From a checkpoint of a small CTC image transcriber.
Training: 16300 steps, batches of 128.
Data: trained on short English words printed on busy colour backdrops, 90422 training examples, 23.1 epochs.
Rows from expert 2 of block 3, named by matrix and row number. Rows with one number belong to one neuron. Each number is 128 + 32 x the weight over the matrix's rms, rounded and kept within 0 to 255. All counts start at 0. Numbers have three digits each.
# up: expert up (model.blocks.3.mlp.up, 8x80x320), inputs 107-213
# down: expert down (model.blocks.3.mlp.down, 8x320x80, transposed), outputs 107-213
up.49:128150088117085121097117122111189133047104092052153134139139154169100160139160182111129162126115149093101149084184131137113070166088150055151102097152164089185092168121103138098152145114142158185081100090108147152180198146104110083143151108163076081110104105108072099110089145161123187108177131139147137074145126153042185
up.50:141165085114092117120138111150175153121092062134075127098145114066167159061047128066170191139126178154197126096134105136072132118162094063159080071142095097129129122122114151101181138124144177150110075145091152107118090131129156140095071079176188131140149122165115193066134168130144126130090099085088134120120121115172100
up.51:128087165112132149142141172065131140184115179167073162096158145167134155106102113102110175152100111132123146115118152078155133170155167159130114120121154127123048110139149132157110186105081133119134148172163042155151100117203123122126116098155088133155112123164174157119150169120160121153106112075175158102145124171096098
up.52:138173180129088100122124123154119135114115131105160149099120124122195121135116200142144122131054151129227136111111189108157169069108117140088162089141097108124092131108037152105135124131106159127153088162124146161124089139151124114135103110136101143108129166121085133068149146137143090137104159133120174147092113135175188
up.53:173150087119129044072113105144148158090122077143081119114146111189092103074110169145138169207139112128168132115133095100158158124110052156144110113106118094091116115085156144093109093165133084132155128062150141141121165148164129104169101127137093106085184113136147089162140121158097140162091106172126109144170097153111157
up.54:084099125088167181110072084088154081087166145158118155117135107095141151116181124117145092116191109134124114082103116147131156124123104108092137092146127130102124136162118141121104137127076174118159156103163178139139125121100165147087127090171129103171110071110113090082134137139121086131121129168104151158154145093131096
up.55:158086116139113146159144139143156196167110159143209080086123094132126099159068134154024085173188095120138131132146160147091091165069168125118149080135142141117094072120209187104116127088160128123180138128091126113092171142105049150157103135149117114116138135100073141117147106126118203029102128103163115115099104075102119
up.56:132141093148130193152161139120108137102153093110121158133109095132140138108213153068136092111141084182135099114096088156105116094145124172125093125198144091173140141139131164161174180170163212178104183137103072241131252122168122188171079084082139149170112088167164116076118190071069139187129175132076147059141131233124180
up.57:125146052115145149104103118169095138083171093161102148140173069196100188116157116130116106101139135072080155099129156161148123084181157163139170100134176169158201133137119160132116124117109152141132130152104134150111151091189127163113107131107111127182157103121163132121106197166130107094114080135143112104153108136138161
up.58:107118100152080132138096118132182076101062127134150147164179096161178087150076130174082113152080166111146069105137147160127122111118167137128095075070101176148138152135153126162066170114115097129143106073128111141087094136122130097138127158173075096121174194131050116070058083121121125171151139142097072142110154147102093
up.59:078172241152129161103085104148154123105137111093133122092111116135102173120185156126045093093107109131111177170149122098180124094095115193181089133130075096138095130087144142123076154130121099156135067153153165138103116092140126135159065122117126117152124130080156109138107129113154150090150137131100142164053172181108126
up.60:152169192103160149139117098168132139070127140210109092124127137095087098142117040146109093166159153119182152144145099119154080122101052142096187127076104082150110110151209105083157115108092181187109146124149145103097144162140138126113162144119182087152180137155119077026100129153183142095137096154154140125167153071112131
up.61:117152167064149115173072103147134149118074197124104079149107173082145102117125087150154187149083173137139133158191127079126214164118117105128145080151119132142185125109149093099174108139145108135074160132091075135111105233126081086064066167132112116097099130118108145100188147078173176102126093107103112135146150121168215
up.62:187117136146137122141113123159151122158147125169108143077161171141122168143163149145129143119070121098141137088101114133131130142139134141148098105184136139103068135068141143180090167167155182091112140132127152110107103206130118083110113162151143148111117099128170094150118217110114107137143136087131106095121105143068104
up.63:114168148145121056105189121127176056153107139122087097147179101167079146118063165137119071108099171109168098163103123097148128109236101172152133171164159138110145199129133119120090106133110091118103159137165084092130137096022133140089139200138089091222145137100202143141128080120106173144111116150144131151189154130185152
up.64:102142142156102131122145142083135068117093118136122088161105197073132137076102099148149076042074148110112142126114140186093108117138139132091130161125147163042120112081124128203141108102121129169118086112134135156116122171134143149115133086096121082153110075106112125079138100129176122080148154068079110111107121098118093
up.65:146132102086126103151159143087097103112177107102139147061142136163147075120119134103209172098090161058091123097163120161112127174150100117107178106135065098131150107108150153122134119144106106083137140070052151132147137132207148134132136087123133122162140130196127181141131129176145156104179150146161188136117179139139117
up.66:143106107102109126086129097114120100073125094167094124106022102102183164164147124126143174123113105114125180171145126142133120124108121129117105181110085116098089183143104130111116133100154126137172116124138085103089174113144155132098132105089139108129100130146130151191096152132167162162127194131092162154137105115122122
up.67:215098093066122134149156111051136064174114092102149157162127130182153090156173158148109093120115080085149102111166173135109127171116150076136100097112062112145105101093110178121077168087139082121122129125090133128132103132147198132140077156142115141152140118096175153172058074138161141127137102130092149174089129112161117
up.68:098097225077161097185122135088098124121140133148163126130132136138147186164082112131140145053190129174088100082080127137093177078096017096134090095053150133136110121145111125077096085142134116098126101120146169116147174169107105117158118105112133140089054171128177183078111161179184127083178079154146130214104145120155127
up.69:174115132172155154105119128108145089092141113113131131115164114138107121103093149128091126108099121070122097166163066150121138086142194152141112095135170079136174095137142139122077134138168132142173103127123110050156118152124164163171103159090063091139146119126123126150144178082129099120146160188127112100156129120167099
up.70:110151075135098136105177091131145153159111122130128097061115161133143146127075096128186122175086131113143111101133156099146086120117149155169124062112094123106165127154081138111126178146113123114114141097089058119071094101196072099160121105177122126122048133139122192151100123162099134142138127128159159163153203133143098
up.71:145100132125113146149206117118151076119169101137162104113101093137122116163096104129146143093126164123055108079173129109067159137132164155200150172109214136165157120158125124133091093078158125120123160228138121112090109118121129126105139138097150089135169132136158115163096137182127090110156123108139083151122101142088111
up.72:138133114120121141125118136098121056109114132067130099054141153127150157139186110110124100127116065117101160162183104141102128157131132061122173101111091157104131112149156152129122199142133045104116093116110121062086075205138088163119115137090131125082118162130114123138148135123130129109125110147109163133141144150095132
up.73:195139101043184103153106090132057136151136147153155081109089122134091129141141173098146104203184148134113137117094119093097075162116091097164169116184151088110188131150154197129091115154095095134129106124154095141120133097158130138076101141098114113142094149160120099086121115174101205119144080218125165108129091117162143
up.74:108100071136118176131120150134180077096118089146064082122055143121138137131150072094178089130121148108070142068150140065172229134147066091106184093105117117108089183154157148172126162139065106094105123173132089111116127103137176105139123128188094155109156132146115090116153089144125121099099143108120121098125120125128106
up.75:119148136130117120100093190169167060193165141134157149146134148116143115111115179156114126142103155158067114121096114147068173080192064117108175118136146120088138168120108178072126106107092095056126078076122115083104142107097118086083141117095121085115121170149112085159141117144175071130124102119084158136135156122088130
up.76:128110120132106108121164122164137164102076104134076145092126149120108123115083115137145098117190139131115155127124114169091108108107195107139124116146126135106096192102124149115077107126145109131131195121073109160140183091155139118140164176129103164122128101134140123137128095114173158187180086123062140118132057140084147
up.77:093158069111102132123087067113117163136151198140155115120102145129181091120124117095156113170107095094135141189123140156068152071121068086147112110125150121102091134103126173117117164132108136128116113083080071066105134113134129141184111156172109099133160122104087156158110191132149137141145136113174084100154120152095127
down.49:114179162128126151096178149131159193114211154130124084098162138124134129113121162156086178179194101123107139202085148137136153093159062146154187131082100167150158092116123144101108143116070107149149136146134110127154104104147122165095135117135180180096130120165152160096092163125174113089186187121088130155153135088162142
down.50:107148159136099133065132099143102134183174071142201114096163088136159107166138123138140122120098092209149185187157181189162160097112136193113100160134126139136158150152125137116081129091169120093177104078137109131176105139137132102069184087157139113103113148129149181086223100127127119209165169125163090094082183116077108
down.51:146110132195150088162133092128144135155122136111179113156179200161185133113122167227160018103109097122116093130133138114101085090078129124113149131137156146165142108130138075133109111096106144130117137114110154094187105113127104096133101150104132149184151145116101127092135063120071121101119112169101122169138111087119139
down.52:061089088136137175128087146083147101105071152109144160145125163108107160083065084121189110135177120144177157102132142194093118122143143131122069142086153181039155131108120137122167121111172139095175153162100138101137134098142131171172074136148106131089103178172135147148113111089125155170109089170139152116121106139130107
down.53:149145164086145133133150116116145166149046124181170082128143128163108121129140128105065117081080124143121119134132099134134124126127098183133119148123135115123159114170152156159121127160099148079114122118158110191138098130175134184104092095111109173148144074149142122113081075122052150099104147142121085151175148124040090
down.54:178134095136153137165160139190150130112110160143154183113130142158151134041101133090135142065153159119088116126163102143169110130130093102156084182153161135129086091140055161097136108177133137102110134185082111145130147082125122112209157138106087180146102181134116070152115164106130116065150118099159161128086078113158143
down.55:089184163157132150117121096144180173094122116079106116093182127139087117160167159129077150085074155113141159168105087114113107127103091184089122084075134148108085131100176075102191106165090103130092123147108097136136148128141147099134084123177153130108121182124119128176133099133088114140123107108100128079160067142072153
down.56:108130067145140123100169144049134135117153147168074109147138115127138166108096138159134146145083183206094126009111134168081118165055083118074129164114093114117158108099111135184141170133175188151110116131102117113108125121112118113135075105174182054135193024097144111097163160140112147168079129124156174125066207126173118
down.57:195138182126103138119162173121091207148149078168177142178113150186122110124200142131106085103134145109115140132126153175088136123105099113080199186084145130113127137164177141100120205137134095127121104115142111167162141118123180180106176112106113155151158118170095164138059151144145085133150117134064135047140105132122172
down.58:135133186094158145122141085109107058111145173164147090136108115129083094173095145165118119103105110112144085185204103111083171156119106176140091143063149134069138140115112106159063116104154140119159074105145171068115141092095108083167168147148128137104098125115134095183169178185108112132117112139136136133208166135078127
down.59:127104097055134075032105132116151156132178178103112121104153158108163131106182133151156142155143090113079143150067097146090129199120089113141138150091122128102146159108131159120079099113145143190116136159199161133141135098070100154140153123106138141114152200081099122086075215129138106103102135140058139100164118149103143
down.60:149121118143191090090131066159094132148135112134132067170147167175122144184146039167119147137096125155152158050136120163152109126135155105162161100159052135101100132114176096131078114121086143121139120194106109177092154072175173130101095070101108115088164087083120179046117169127123154081126164107144151134127062125099154
down.61:164106140145083129107166150124096110154185188112178145133109126100087150135120114115122086127148154179212145165066186102086133104177093121107133150113099125090066125097099107157143130154103107119131137119131130138147136180129062141119138070122064074121110119113109160145106124160175146084142130121107134111097109139103056
down.62:108113136126169132118095102138157157137072149120157089117144148116154119137130100124154110147154123107141137162091088138120071128152126164142126055114131206131135081106108102125099124130104069139174136133160085147118146136124051100112072115125110166092144104081110107097149113078123110148126158175100154122071101168092116
down.63:131155119061142121098142136155135120165130095144087153090177117128151079142087117086102117110123168151135117162139156120127171150118113126119088141118138124080140117144089119113105125152109145132146068145182138178167078100182148166147100200188104144146117097131138148120091148114112109121152168145207103081118134097104106
down.64:139134107165139144192124095141109157132144072150086138141161111116157171095189185075101142071130073103131123132045094137057091166156166109151143166129129143160136135082103137148139151110078132135147166196184146115153059111104108100102113151149077090151131148098177123138142139045123124117116148165057162140137140121139095
down.65:086084097093112090122160165104118110089113139115187106155087118113125080093139110177201155153174103106128148157113124179142164134128183123143093126137067151142106103130152112119159124079107126132148183117193154132106158142147122140131127139162064182159131156169082127134096138112119090104074108154085123184128111154154126
down.66:177136161119099146098126063189138143125060108095112113151135067150111133141054175188139113102095088104122080121162139130093132098109136169152104128145119096142086097113070127063115109137151166135108096156126121083111158046156135120143096057159088135151122124128062097150151143150174120157148173113054129085137123118114113
down.67:094145112116142113070167131119149126121136136140113172100102165122157133122104074085114132099099148156107110080105183160179099115143143133180131167102125101165184127156060127185142131037175112133174099096139117076150176154131081137140082094168119146072158172149121083123180160116033159118129157080109119140114156158207141
down.68:171113110080136120133116133112141159178162080126110183148205112150119151141204131131141105069097188133147075131102072183181125121135151139160123090201139099085112110053136094149098158070120090101033178099082095185115155097133131169129123117146101088157111108122106157084154075135133140107092113133116117167120157138137132
down.69:117096154131143154123106165168124130096114119171069106125119159068139124135145154122126111091093171125135105135090168192107122135122065058158125103115140117162133137170137184120162166113145107085156135127099147102139140155126140075123131156123105123166173162117181177181176127125110130106157142095115082139104082077110126
down.70:093122130179130086114133161118100107124171136077166116149214093110161133093138216081079166103132166087126139157124134150150105068096136128111109105094125144158125115126140154084111099131105076148086092174170171101164134176149119105140144139088104073100113154149074149106085157108124158150162199192102109078103087111216148
down.71:166139125127117081211127079135091115099100183154108150128112104146135169178105109109040080126055074061113174135113090093104227122113136107078129145126075156131113208133131128106105178099111140121137077193128109145170076154159121168078134137167132156137161156085142155169183133168162144128167191104098161148150176160207116
down.72:111133162129125099117118108150150117143099170139077110064114113196136079071101098144158046150089093079044120176149142111124149138113083137166128075138125080154136134093146160101124082108148100150147099113145145123119115089091129178132123113154121149112107145105207089155081120134040112125083092048099137116122080130116040
down.73:178140170086112148124140077071165125132098124119092107121101062189142159134134153144117140121119084161091125131122114148134135124135159146117146128111111117104084168151132137154053123146109125077120137099119104103143168047120095124111100066145153129097166118160151132107157177095127091168121155093108084059123127119134107
down.74:186152105129137148125169142126066152112148144136064082132122140195106089106153206105162113130143113128189150103141075157071129144101098142076131120123094142117093113145140160109146150151174117110083137098122101116144094145089094147127092116091158130099139089125125144196127122140117150084123137172110113099102105110055134
down.75:175144169144081147133161146154201102101161213158087160115131117116106112178121110117155143183171086143131100162136186094105137107098178097110208121158118118129112119147146103118129097141138075112151163155153115127123047121142165113129199136148167160078072153156088180092129123094146084083151181156137109132175163102149092
down.76:061156175159118111160120096151019143141142169129144110086117120090141125153085106159154148173136142141140129148160137174195101097123078110150129125095182082134076128171094113083145124145098131113106141182142173132116092093149104166103123157070120102159128132087086093153190193100109160115156123158128124153120165182139167
down.77:075142128126099167141147124100112160133137127122116168146127153144134154151080146135165107091132207116116155087151113166141136086158166154160174085122092110093139099127122101194141100109120186105095104086111117198092111129164111131112139139114136125147118133171094178105115067123067082101131128162130147142071111178122133